A small multi-label image tagger, trained from scratch.
Model: 2.45M parameters, 32-pixel images, arch vit, norm layernorm, activation swiglu, moe top_k, num experts 8, patch size [4, 4], layers 8, width 160.
Training: soap at rate 0.0027, 5200 steps, batches of 256.
Data: trained on pen-drawn characters of a made-up script with 800 signs, 395000 training examples.
Rows from block 5 of a small multi-label image tagger, named by matrix and row number. Rows with one number within an expert belong to one neuron, the router's apart. Each number is 128 + 32 x the weight over its row's rms, rounded and kept within 0 to 255. All counts start at 0. Numbers have three digits each.
After each expert's rows are labels from the 100 images, of 14848, where the router gives the expert most weight on average: "top examples" is what is common among them. Only what is clearly more common there than usual is listed. The data: pen-drawn characters of a made-up script with 800 signs. In brackets: how many of the 100.
# router: router (model.blocks.5.mlp.router.weight, 8x160, trained with AdamW), inputs 108-159
# gate: expert gate (model.blocks.5.mlp.gate, 8x32x160), inputs 108-159
# up: expert up (model.blocks.5.mlp.up, 8x32x160), inputs 108-159
# down: expert down (model.blocks.5.mlp.down, 8x160x32, transposed), outputs 108-159

# expert 6
router.6:188093119103123152102121166139161173116163168180084104136070084120122153070133080137132118186098142156113111123139154180062213068112057130091111146125085150
gate.9:108109081146144156125117107175139139128118084111086113094104118135088104134123128140156161179149225160153186178113068065102144099124154161046194163136179157
up.9:151076095191128137165079043116133164148136032082190103118122094171145114132162084171115155211104198177136120161117128149057101128118148158114160106119159148
down.9:123132114123125163136132108085112071086149094142130094082162151114110255148098179147144102112143137119210158130134069118146167146058092106085171127122094130
gate.10:171136092132067119069076146102082175107115138104177149128143115065058116106113170145122099110187125176113115185172145122145156114112059133115154097124134111
up.10:105189149149102150134113121145105114182180184167115116097124093171154124131106058090151162151084091158126135121105097115154136128105143150149104193043104095
down.10:140137120159129132166190132154136115110143147121129151139109125120089234124130137158130142141169121161164150157166080138122102153171104065160159128079103128
gate.11:168113167084122102176160103098154123088172115116121159093106117099159148089112162130122136185138115124175114202065121151153167094116087127126207065169141166
up.11:161143160101146143167121192121193107084125148143114148106096143125113111069166135135117120132129117130120150144058163101150154071139107108119166103196145149
down.11:090127187137145096153084127159162115165140148047078150148135147122154127111154080083130085146164115078147153160141160068121084161126132148145107066101163137
gate.12:142149122111142128076109100099146108103139087170174136121163182151169172085145119126125109109121103168170188193155129178144126107108147166109067128106184109
up.12:083113126118103123099100181191076122114080102178124159160140192079147139113118115157121119127146085138149140128149117118107039127112132225119098102115108098
down.12:092107106160096112143138118073081102110119073194153160158130135129086163201141159178125115142151153148158069091102224096111106119100125095094152163092140127
gate.13:138146175166127110086137092157182111157085133090107137128094127165140157098137104103144093135168130102188134149107196137111227110110114112114146091125119117
up.13:093165082138129130131134122147103182077154116109146098179112162099127111098144156109128191102044086113045165171147098074167110157176140127100179108124114092
down.13:114128143043139182125129146137142113122108155058121132081105168135149126113108144139127179074113186106165128158131173134111096116129158124164098109080184107
gate.14:198123125091000134159115159112164098075152120133070140150109155141153081147129126118073079126182099152122088093079147115117162140111129162101076094131109120
up.14:167124121120055139099157095161111104090136156233150136157170130127138125114149116146094106132185102091138085120136188107147154108093077062128113162142111107
down.14:156132127165153130109112154094117130100180169095101075105143070132108121160104118098143089141093110153111119141152163148090150134133093128090122120125139134
gate.15:102175127088088054133180116140187111102129129116088149150119166161130070106146173173183136090168174077153081102086119205196121124086108142135141161161173117
up.15:105107084110155081142137180152166161105075089101123114165149145155179164127103137090166148089135142080158112122091167179068115127142139170158111128148151112
down.15:094119099163138143042143107159146121114189150149073175114138061131193189074157118113123130131111121174110085176140076145119114108123144094078113154113101148
gate.16:089142168100139086125097160170125131125105151127201142079073097132120079130152145083140105172136123121082154168124112117125218133137131157133142092179211132
up.16:183143176136160129129123128131116163067084141143205048115151151158102135080144164074149147113103098162129120116130120152111083159109114166124093100122168169
down.16:129158169156138072172115123136151117107127124154127118142123114113038136141142171114125109150142108080105145161151061098078131143102091168101144143074099173
gate.17:116136124125114145169169134145086107074131120127091067094183105126173166132173145110112136154164202067126161126095126103163116116047094081158170140124144136
up.17:123145106120139122101090142162132144170103105099149200126079119142122093154094105122182139114099123148128115200151119169074186103112156174115076138125163167
down.17:147136144184076102080055189100182153144108073113117186146131171172180152129127178154151156116106137179047138122129113104134080140087121116139128146137099116
top examples: four strokes (80); thick pen (73)

# expert 5
router.5:178097129044117134129083149079087172142094140113102160092079177153117106150168129155157144121110141078173097153123165205040131130089108127096086110140133100
gate.9:143142126099152139142107084161156052118147121167148154123139119098121173078147110124135075129110075176155155141115169123124143093176132174171182155097152176
up.9:093117153164212086112159108066150107154150147137154079088143106070097092099087164133112100114127133097166082104124152145090155095161135216136167133117120114
down.9:174104085153120140127159108172107100176102106128189161127111102134106063128079145074096092125138109077117138089155117142125099163126105147087169172157132125
gate.10:154099136169156145204107150153135145104119080134114149136126123100123165197136161153129070209143143046132110129113200077034154105083126169045168135111129095
up.10:152171101108137133100174139148120159126160119124102122158125078144095082111103161101127147114158127116153110133138086154118137099192115142209148124114112127
down.10:119097153104158124069117194118110136136136133130155106165114092138116119128104128100135152109083135084142137089130174105109112160078111093111163153174161093
gate.11:163130100108087123116105081149145118130139151183148145128103044109129134161114115099131140140115075101115128092131150093085116131172161125118169090200139151
up.11:105126163094137169133163117136165149148100164101120160120095130140111152114107144170134139077142169154069098158099101060108148162102118097162137149102101148
down.11:099138121080093159124146124103108133103169118144153145131117151081160166123124131140133120131144134141162109137144071135141155169104104159146142080122124165
gate.12:080122218160124112237155116219137083100101072150129075124130073139174163103121083141162101117138143107144099163106090168121113083161139189157149147146128147
up.12:139137153102116135093138105128116068145177098128134133134155117136094129144183105173145169123103150111126137178119158089139125158076132197127154175149121152
down.12:131102128116125134051178109162111097115095140088163086136121115119126164138084178131114148080129081044139114147104112122153118121156153121105132090103095126
gate.13:099114112149120087179087106102166128100112132132088137179110090094142097128171127197108141114158178128211104105143183179140135054129073152082186174112171149
up.13:106121187155139134150172181087089173129172132155154153104181120112099134194134177138133136193144165144112157104118133076149142137081130151142153147129158092
down.13:156117122081098131113047161107160115150176117186192146127114159145125104108069104106111108116161141161117135181129100131123157113085123132127145075123136121
gate.14:155110103139189104132086126099156050062111141146113127110136106146124125059134160135109171110131165126104104080156115056239158118180135174116138159122112120
up.14:100137152113114154157182133110139192184112118174151111125127107139131142174168185152140089094094152194089152148124113168127145129090106145066159118078084139
down.14:143086112137115139185161149113153110094156126197130073145111091089130126160148182126109095152123069108162107084129154168155181136135099094099118129060141139
gate.15:176131110099130143164152109115120189141047099081128155103146117109133110121141066059077103173140119127126183134149099108130147120092147066136134108173119119
up.15:156124098165130142167135082167128167147109095106101154092135174126100135185103098092096080154138133090104180103187123154110199087158137072140161087136079079
down.15:161135141129121172158201114071150132193074131128134148060121140132093057092093218124095158151180093150124142101120163054128133117131129129148112095173101132
gate.16:174106118133125126124106179161066178120086095157145128140107072100086158199077133095119149135131129108193190176090133144114126103112054127107151114104156141
up.16:152135133197097151159133209090059126087123059126150195113097079101126161147148145087127185137178096133161190164102083141089146131141073124113154153129093139
down.16:117111118115035146119147150122061123145156117137148186156112104185145106175121074173126145140113135206139146093152159104147104124122119105134118214113061127
gate.17:140124139146081133119167131131121176113081153151180117148182152130125108032090143125114125111135103093185143118137081116088065178119117174121127092107182130
up.17:122139081144183124105058149139122140159181139186138159122117102130179104163127129156131132180167077151107109158169141057123136088097100092172115173168111113
down.17:119098176076123124199157112131097157125150188144129128121134164067083123026153157109072091097184099111128114164160157138137133125103063112085096123185095121
top examples: two strokes (55); one stroke (35)

# expert 0
router.0:122129132161103114115082182139145179139065133153195114159099158098133111120143116136117182161130159141133174109117059132153132178150173060172091111112159130
gate.9:055111129117101093070193128141114108076174171117138159094096151111137087168165116125139111116143111146205163150138070082142140127109207099107145114148116195
up.9:182096136165117127163140121128138114186124138118124153148125133137104134083167183099071140101098137128106111163123172139159112122144101112068101142116083115
down.9:120134145109099131154034147138105111110158063180148106151102094142097107134136150140119118160181059161075176149143111070106090145124138155157091119172094151
gate.10:127147175071146134154149128137119140120167106166162102184061096163145138168107100193151077159179166097105118110140129047123147135170100139162172135116128169
up.10:200137125155123178060091117136155133105069110130116081094109151117106191132089098111082143104100074182171154114135153128107118200046127124124100106080146094
down.10:173094132164167093224098084123133133106141103127126135146116085175183150123120119136115095081100163132064135121128210143114066161150161152104161112120148103
gate.11:098108083171135159153155121135173140196106179109126087127163095105081158030134175126051129093104142152132127126176102145172091132134155144083096196132113083
up.11:091149095190169146073165085186129152152106158164123074129128171094106092085169123078129182117104118073159147129129090106107140189084149129117097180102113182
down.11:100141139055150104072093163152168166145122100088110148167077204115096132126093101171111115119109056110137133128093146162132149119114150179073127144103078129
gate.12:105185158119142128066152152149184131126148166168127129173162127115181076103135150110106115158143094213102113152101150099103160039114103110118195067128091156
up.12:073137139154133110060146135151173129063110163191119113136145133055155077134107184128094150143148139178109102166137126125143123108077110145134116052102098182
down.12:096202145152159123155097087145132130095095129135146090187175136104100089127100114144167080140059183155124102153109185153178139127114135107127134099092140158
gate.13:138096103177087120052145096148174168121158140128133120167096140136190087056085147153139176080159153151077155087114138156137162106121143178145131161139084150
up.13:175209237113117161182124090139127111123096133157100092098161096099111127123134119176116085103124153132111126128164187101166082115162104098078161157124126154
down.13:204136108134172105067181099095155145176122145103103143163174091113109122128100104148112173139230160119124137184120132059157189102137128118153107128187111146
gate.14:085151111093074140090082165139098104163132128034066173159113144152147135146129170087132130080124124093146156085126129183123125182155149122172116104106181160
up.14:113121187113173155096156081136083107119116121136113130098096118139108100179135125149147128211152132123157126157109098077133079185118170135103141095134134152
down.14:113166117176166116172091173045112134064072086113165160169134129157132102148137112137168136165119174110110140121090173093187161116178127077102166159169121116
gate.15:117160117152161118041148097130087091136104100160142105127130113150132091118122109093142189135147120098135127138145057109086095180129169092169124137118141135
up.15:149168166087186088086146114086079124078155176094163122096118134074150114160154103174154143157115118094130102149077082141062143149094127114158149147138071085
down.15:104127098153084170162059146133146127177164155105159136171121203106161141126128181104131103107106116223095105085153143142098184091129192150103148112110156161
gate.16:126169176111101111125104109164092125113136127103124141137159131098166105144140125087126087132153157110100138147119081152203098142156103153149118108114089169
up.16:126140139174100148136132125151133123158071131129148143100198119082116145066107072106064101124161149138099126134084070077131110089156145096111129125143117181
down.16:127139128170113167114112114158158134106190130117121114117120051177146166177136151064126131099142149137094126097118128191107124116069118112135140144097128113
gate.17:126109102082169144132153180103119098185162113153179156088196103183114151168108148089151170123118076190138127132131169124156131128172124099159092144085093137
up.17:131107123166184167107118143198149114161132148137160141111151121170142112125110153116145118132176106131158139100091125155107060177138109090162061095054125089
down.17:111124101100122096122119097197117145105139110081125083159185105141096097080124111097083170123146112141123121121144078094112097106124088144128080133140123188
top examples: dark on light (96); thick pen (77)

# expert 7
router.7:074133114144126105132177083145126068102119104122140136106203149137136100186122174154126124095180149074103119124111124107158057125198155150154144138131126080
gate.9:110113103168152132149179104130141131155142101106130137139179150152124171111093154049170129120121171127175142142118147083085117161142133100119146066132131125
up.9:161107096159108115156117148191145148114149127113129125153151156164103138134148146118167168141126180159117112126172190140091156143096123080111114111130122160
down.9:159113101120146140124192082110116086147151131077114120111123084126101091139113085095121017143080162191175131197074102125114119158161170127156113039109155095
gate.10:189097088132087134158094084072133164136146231082118110067151113114088155170154171131103112117115167166139133121113072119167065153083115136098084125131190099
up.10:102147174143159083134175156197116159117092147174112071189092151125127112081106094073143164163175069152065119108165106129089144119136122076136119132133127123
down.10:187167117157149117180133134181171090029132136113120067109141099173108161140109075121150113132172084111165152141084071159117085084150154147143106134128134099
gate.11:106117133095141103146179164160092117067167106147132134156057142207128172130108148124116085147152141163126124147123175087066150211101137135071095114110140106
up.11:143065137146119157115096146077124177150136126172133153155163146032162147071162152135132184129139103108117101120173142130128091089114112100185176128105084095
down.11:159128120161119114171150092151117134102090158129149109134151173107121097061146086202100103115155112169140132134150151178095138113106127117123144145173197122
gate.12:108131134097153103082133137123150122137089151188155113147142069186142087104167082116081148116144206122173114161116136104143067137128140094142153100097110162
up.12:169124088173066153166129114162121221108126151113076125138123151070116153152107167132185163153168111120132107104163106126066157113142148132062147089167167098
down.12:107105070141157136091051091178103140162111150139103080133134165133117132136173207172172086145130141140175098144107122156122122105157117134145184174114145074
gate.13:211156093116184081109054148152122118158122203111139138122197118127114045104116156124151095147110161117111113117129087066154153133110109139185162084178144131
up.13:032077156120059173153151126102130156125137081152109119161063131133151235145119125155106131126120075166146123146129171157134091155116144100108090160072121118
down.13:128138119082153121181099143143101111133088164170089088176121115146134117151109111155136171144080158088146142114085125101129157113143131096131188161128103140
gate.14:146208149149149091089121076136168058151137126092190183096135146158177136160119154156144066150155147136163107139102145134128107175078099092147119117151166140
up.14:127160045118143124107147100151102128171092142143157108081196124081115089167131131120163122122110131116129099156040096137141109158142186074180090112158149151
down.14:140149110152145139113149190112095121133058150116103081172070147095100147082126128135127126169082083190195087095089090145167185126125117167090155099139140180
gate.15:129124129154123134089109187142133104138115108093140140160080140110163149128106119152119132068119175109146065185049119098194121144102177159138191078112159151
up.15:131142134169085102053081201173141091108142088096131117177109124131157141162133133193114137068094157101144073173076131076130091167106184177110151130131139163
down.15:074167139109083093074015109081131181154124102211149136145171089076123123102161119095148094109150109174124085134115146122138135147135160116093110154123106107
gate.16:179120161164073119088127122095146162098109116192129105104115114121168067099110171161167088115136141127076196098137124135161124083149144115141160122107120143
up.16:125106115156114165100129154076125142148139145193150127115107123133180122105156147149154105119094142132113199142104115131160125131141119095200159111114135113
down.16:071129096181147117140139093012169134099161214158104165110140146173082171114069132111110100148130122161137157118098167084193130122069125078104117139093145092
gate.17:061175094117157121128087132161099179073130162098177143201127087145162095132133139142160133072131149131105127077093125142112099103126165112132116118139161087
up.17:070182145118141099095116111154137156116147141166147141133119088121169087128140113138128157084135104111134119091119173104138072109132188123138114175178160099
down.17:135114109179166123090116117117080143117130088161120175126136152167092175167129122107156110150190090129137123136131137065138091128117168073119096157151106150
top examples: only straight strokes (100); one stroke (98)

# expert 3
router.3:156103091147132171130135149190128075176144126121145083136197131153096102107068105082099098129119145146139114123103154070209175099107149096098165133097132142
gate.9:114153127090133116128094131151175125106172114079105143083124145123140135126193058119136143165082104168098170120127101125138071135138052109099060114083122135
up.9:127103131157172128128184161112052122117074141154152119141140137120129138119092173124157143078157099121137064177110127162118106174103165126134124138101118150
down.9:146113134146150081112147117103146094120105076069158152144126157086196060184126168106164116127123095114112151116069147115137098071135138077167114084099138178
gate.10:141150061129172154103135118158148079140103134136112150131126126136130134170141124180099161089110113117132101138107099132083124163095179126175125189160131103
up.10:145112141078185122061099118110112095113147096141113174118169151145143154136181121109039114141136088130115138131133048126104151105109127143147138145145160132
down.10:164120159085084164120104091153150155178126140137110173141158160141150133086106129140109151112195156108158107116086065125104080154111150187092152113143148129
gate.11:125133125086139085117101067115136119123079111061099152068134120110172189158109103112087145105116191095108106096125121148086130200137149104151108051132098120
up.11:155076171104147132139154130166193116099123160136103089116204100131140096067168121138159126095118078170162124147076115093147106104121135210168170137096079116
down.11:112174074080146102128128176150109135066183095165124182110178214127087126144109070145111133170130113181169173089121087155105121111133166101108086110131114129
gate.12:154134125082117150098141131098128125146145139145153154088111134128138105128081167208059059117101099153139084138126166141138112097138176153047115101168094083
up.12:200148161141127115100148100153184114146077112193148117084099140106140116097075084133038104138166077095079132085116152192126089108146103133128156070152087104
down.12:149119114141191099163186087149115163111122160130108132152177163086134114125179069138147122131151152076110198089119047130152128145110138146146133141123107112
gate.13:184149100131151121072181138152132153117139144079153159124170135092070173156084167142170110111115142102136152160104116117110116145105085099127169187192113130
up.13:049110178117089150157112122118109170115150070190129162104144128137132141052100103096172139118102114092042150079077144120174113132185131223140092142120162103
down.13:134175133095113093128081133071094066111047168129073190098135141128091078110117117151151109144153077150075130125086164093152171145143120161025116191130151119
gate.14:127076073156161072167127139133110130094139145064051102195092127094216152077089145108118150172152092126113147117111106149097125115124155142117125130152095081
up.14:144129110123144103094195153122137137051111072125166148172094099064140108113084210084156150146195144094139127125155136090056147171124158115161126121154075120
down.14:204125150138078170089152082135138117124113137168109082138135118119148111157110135171118137174143129113066128189139129106128154163144091077164189129150139115
gate.15:124075089179133117141095067154150145177139099088132101119155101148141094153074162110151203118109113127182136074107119124158116132132175133143136146175090130
up.15:125116176132204095170153131131091091091111132155139119090167160084122119085172089156154130141181142125140136213119133145089110081079130110105101145145144075
down.15:152096168118156170099068116114117119080105086119092138159120158120248095114127151214166122081149175144138128106142166120103146126189139080102154117140126211
gate.16:119194109144105112109104184141128140088091121097139124208128104100139100101118167074114129090112107181061159109074108119163083136138144118170172107123100119
up.16:100168122105078072120064179138129174096109124102142124180119124110168066069123184132091197100167095156091127054101113141163120166106173109150173088134096120
down.16:126173156195012123126082148120129128143133168157105174135108105134158126138157048154124117123148148107129146194141148149122223125138119126114141158118132127
gate.17:154149137141144152117123098126139097156190123150104114129102135134093103088124145187036130155132094149087127094111154105127139111130112137096196136105121118
up.17:081180130133169093149167111046099143126146089139069172097091110118072118114139147158147093145138142106108106120124154179135125086142145117053107183087181112
down.17:135103133143168079183098142075104159174177169167098131110152060099164168158135093126133100073163111167134106133149102146155176131134113090156063133156083108
top examples: dark on light (100); thin pen (73)

# expert 1
router.1:115150134174144129181196142131084150156181117113078157173098140148115143144096044086124139103102058135165143175112129111113102106098090098136097082181158139
gate.9:104135183133164165106127099129118123075098112203195163134141173118185097140153113149142140129132162064158159102173107139071087108177131151135107111139110104
up.9:143138107093082118149107180155150113154132085114149072176105109173171115094144149097139146130105172180165100169103184123133128133112162128086181131073134103
down.9:121063127088143133152150115096181161159149100141087119104139143133052110139171110174139147131119153180169167172158084127161141146126180086134070068135071132
gate.10:112131133096084151143134158144133139107176100167103169128106084122148100113139166156197202158182102158118127058142066087080144089156138169121155100196125137
up.10:133126133114165153100150119092153130119083094174142062176099143153163149075079141111116155179116109143170115097099089156150159096120151128106121164164115171
down.10:169131104144064166074196093145151094097113088120077099084119150100059101091089104162110097126122117107115125082082164117143221179158104152156154106127137128
gate.11:088153121154146125114148133185110111109138128109143128139133093125144156070133130127119139101123161155141150132140124083189163092132172110156093155091191162
up.11:163119133094122180162140105098158156150109111131109125133100115102117116178125145117143146178128051139092100140090162141052109197155108116090188108170040104
down.11:146123137151064147116081169157133164150148198131135133063156151085116114089110125204144147158181098179100114142093087127104186103167117192089128161155142139
gate.12:107168181081168139104113135089094111161163166142112086114169119103090058214123104129175133134120130118086129141106139111160104106142122167106119167090110128
up.12:142148113138122066140114137180137119133136134158147149122119153107169139118142057180160129150135074120133179096141084148152189129116123190153117108165134109
down.12:160188118118147144125113160099185151078135070098126176173144154158119077141138159147077118190178115071116135092192124139118144116118034141149122173166116084
gate.13:092154116182105134166178071119153113172150163210163153110177152139140133113133084067091169109120138144111134141195099089125159095127090126173175082153151114
up.13:119126134134117150103187135128071123147104134164166121132113155188133101164145031144122152115114105128114137187164137120096129092074130045160149125087137127
down.13:136128129115223126062084156037102144049122148130147082187100098148128141116154059111143154135076152193126113172135145142133144126157151107109079122136197149
gate.14:136115086104127136169095153124102134141122139116126079113111122110092085124121109123120150137135124108128099088185110093159077143159204220169189121156137137
up.14:127180169120138139065138111080146118117053191128100149110135102126180122162096186081154172123139064132139107175125104088111154128158081130114160188117089139
down.14:168100110157137118141065123122102109137109118091096143129127138128178134201140101139093118101138149034162101108182092126095140080087125138108101105111184165
gate.15:143134111117094132128087112170176157172150159114142150152201139158132143190139113106155128113108110167122176158121115124129096068052152084147132164120111141
up.15:115158073148190083119159181155077114108139110105152142118168114126109112037132136135114104141154128122143164122169069126162110148106120149146133135124178083
down.15:128105141172133148132136128129127146165087081169124145190102039126143139121104116097096127096127145162117133051111128102086180080172137091116133167148126111
gate.16:127142171095113096149141093141150110121126118117093073116166142101168143098079102085181091157194079173173147125121139093129122163093126139130106060202110139
up.16:110108159088105084130103105140092136139183105110110045161142129119167112163113088148141144182178079170174105106092129126123085096062092132088083080175139154
down.16:094102111121073163133101111129138136129109143111093121111153141160165102148130139061135117110131127141190126099096125124145191151160174138050066158150143143
gate.17:202119136094127149142101134074147114150128062083153142148103161106108161093123169092087129178134105088043127154114145079124189145099088124136157122109131184
up.17:080126130125142141135129077149144195096174198169089113137186106146106095181123080181154095102122130165200145147125113188181060149162133084128084161163118089
down.17:134141156133150107144121143071095193136114104101117113082110084103150190133151089119097171178127100108141121074109164071122085133093044097131110152097156161
top examples: dark on light (100); thin pen (69); one stroke (32)

# expert 2
router.2:151104150131118201079073176090120200132143129091129110154094173124095152145130108155112102135118106161130129164152149156089125068120102071085092094115125117
gate.9:086173117118162124143089100048039122116137153126125108134102090125180126170097183146115140074122083134181149128105124192105160107101126163145042182120111084
up.9:230092119143127108147178095125159144103117102122099153144119157144166121104143092170137107179124106138071112127060103041114132129113138132132176131135151154
down.9:201118147108072155139101135116130102115100208165093091119162145114155110138162214084105153109163146050108094120134074099199147136123117168138130143170124123
gate.10:094102131146181128107094124126131081143128123082143082166151079155104178058095156113123198073136120133116158158117143112052186165120139132128154119100111066
up.10:103121157205166096118097125159145136117148115103122083153156060162095155064104153118116145111122084112123173126100169163093174147113097141121149109123121092
down.10:086151198102143075116126115199120152134117106090108141140173132171181122111090165213146153160164135145095137166059142162167087159177154185140174143088151147
gate.11:137157093178138131137128161170117123131176118099133093131166113186126135133119142089148162071096110148160106150136123088129150196151130113107168110148139216
up.11:102114114133106120142112126100099133156085168136052123131179104175165158117162121080151149114091072123101087153156113104091120113130094081150089075128113100
down.11:161149146140138131102138125186143146109158140143105051091151128092200085094126094116108099090205129124066061102045079150152111156137097162104110133078126149
gate.12:135086091135138113123109124108097174129074164103091093108135099129188109113095145108085093129159138149101109079128113130082177117131177152144103125212129159
up.12:093117155136075140102098120098129127059188141112097139148120167113146162127112162120129109081108132130165170175139186127067104131124087112127155117044182103
down.12:136122059164148167121071127168113213081169162092105168079088122111102130115166107170128095173117127139077138171122133168142087141101091118155078097079109106
gate.13:141092078152103227105106151104085102147135113145070136117137123136194117123133099113143087172113168113185149159131131110097141135136151106087149119141123194
up.13:129129117160138122129130184183101142110089130097093075158200096162148123106110070111140127133109128094103138156168182170151154135146117081137072116176156067
down.13:125146102098151185102078103182214109106094075161135106178198154143130071066085168083125048151097156118158098102111200141134109126159133179096127104092117132
gate.14:178100162101176150152088161074090145093132150101155086133156164161124107122099147135125122146157153046111100076131139036132114115168160112117131081170064080
up.14:050152151130091121132155123147159082170107087143084156153086101126140180084161076104132081133104108203166146156127103188130142108112087124112124176081178166
down.14:134176105140079146141117086138130149155144112172112134180124136166143173152148123128084082122140150065178112176100160123100128101108109163192101133143104155
gate.15:140110117171142145175121126196092110127159133075217100158136158135073173178132116105101150141092129134123090143169126100116131079106108164164071112148142120
up.15:160134058166186095158117069099092133119120183135108124158114142110194215120204121126114099058162133175113128118146049128135121093123119168086155091088133124
down.15:107106113099115157090170165150165140110170102102150152149129081102177106162165080176105131166133109156158142174148115098105146126096156117106154076211107164
gate.16:105140105134051112096144102109130098087140101157136119093124111112170127086131107110120093068125069130125103115132169123104100188122099163086152135119122116
up.16:152127113139170172219090144132112091166140111150154160121162116121073136139101124092132222132143168093103112161141149139154146115140147097110124106172100167
down.16:128134150192146114206131117149129172133153115167103118107097074090157150117088179133103139154164119112140111141146128092123142117109127168114095045183101094
gate.17:099159124103105077123086100135222096099074150146107130113014116138130118132114158093113139115137147150128122140187138104160155128191156070061155123120125104
up.17:083148168113106102156114080138233096102081147152097112132027116126133139104143140108166119099157164174128081096183174144135143126154161083070174110099110129
down.17:155100144105175125078152102118072138124099197136132132097112159100056096132128126120125101063111158114142117095151075191159150111116083196158131131160124122
top examples: dark on light (100); thick pen (61); one stroke (32)

# expert 4
router.4:125161108075133092075176050157113103121143133124149104107084131162179113129155122123113143150180106112138110128087148167155081139137182133094100117116069163
gate.9:121116112178173124132105059110134154176157089139177084072126162123151162148145172146085181164102106142129117165202170070100056145113144081202092121099154150
up.9:110096126102054108105169153169107117059142144127094131198144103107138093082101111130159095086143165106122183111072087175119186127157110151057150100161121100
down.9:129133140032202079129127127063088130182147183090125148187117138120121205144131071133135137128193163125123084096110185134155091150139129133126063167151140127
gate.10:109101130157110098115146104068117154097114160083119106087164129125093133182116141100074172152162102090126168144130116137128153148090115097131217099173138176
up.10:203171103143173128098124103120081132092155191141137133065154074125070118158107147119127148164088130161129142136108204136158091136088062121128159154131134156
down.10:184130141127122077155189071094147148064138081141151078162139128107112138114157138124164141084114081159094144168131102137127134086090059159186053167100163152
gate.11:133103111121105125178082104174162092145158146106189115112154094127124138117159116143109070146133125139108125203102139121156140094224081071155159149137113128
up.11:113130182142173112167102145140140147101205141096122074149092136160161102142128123112157101132106166105112160086107146170183137097162102156124171150120144071
down.11:099102113147201163162148147104113142194172133090133123123085092155124126142102116145150143093124135104136132097202078127143156136162097103049150099115178139
gate.12:146101134142124115167168106101192147153095119103106119123128049184102170071090141139141169084132082097127102123100100198161141141144144142096108163072112100
up.12:138144188146179190069163155066084184133115127114081176142110061112117161088070115128136108097133121118104098142176050112163133098168135056110156128162118118
down.12:131090132127179141097177126093174089125157149157152169099100179168115119097094137112170156157089144125123147150132104066142075116055143152100127123124154039
gate.13:070145069140124124174132124104182168101112143091105091092127119124148067134132170153141173132128209107157178110121104114162120137122114137074110137206172058
up.13:149131175089146164154114157130136163142075106207167131232084104090098135111137103069102111093113113140150102137118103107147089075137142193163150068111085169
down.13:159137111114121145173153131153082115118173132125103142108131106162132128146157026143152076173120158116102103123149111129191155187145121127121132126082135122
gate.14:078078120146079113086082123140137179087120131088187066090156124148158180143080127146154112116113104122182121137165112104148124133147106107150154121103137126
up.14:171135102149143136165114193133131128113109146184112191188118108074101094108159101099099179115117160146073168120084149161121097138090089137094125133124116114
down.14:104141113151185130107119114168117080093148117159174142147173143133144131130097119168146150158134180142161145102162175185173215122094114137107117100123170179
gate.15:119145106131180136151097118149173098082147120096180087143127138178148157148148194112115099120158113101076160104070073101087169138107100208125159116031115121
up.15:057151139122159136062128125131159125099179087138111088094119124161187182166174132079091130116163177112107166063101101108112165121110128139087125093048137143
down.15:139104139141148183194166113169117191138128098137129203112119161122077183164140152107143098172161144180096107161134121101129149139135168086102121132170105139
gate.16:128125161147131136151091139084175160161100111101087148165126122120153128099110129111088123143082069151097181155152150136046181096190100197045167159150156077
up.16:105107100123154149127140114062110133088130108141121105194159122128144113152112099153124098109141224064131116091152126101134091139116132107148106151195080121
down.16:109094110145132156111100086104131127104126160105095088135146128145097144104063115128059108163127164112094132102135172097165149143142139152112115143114139072
gate.17:221136130112182160084113087113111159106077163103104110121160115105129140145080136112136137093128104108094176126133058156118089181122113145080149077083123079
up.17:207126152167201112086081136106092140097113153112142106157106062096101135088091083122138148148128107138114123115108068154091118147158109141119147045132125068
down.17:087126109110114186125090144142122202121172172185146066123122135164154159095108137115117190112128129103112099072129073096122095113092181140120168101101126142
top examples: thin pen (68)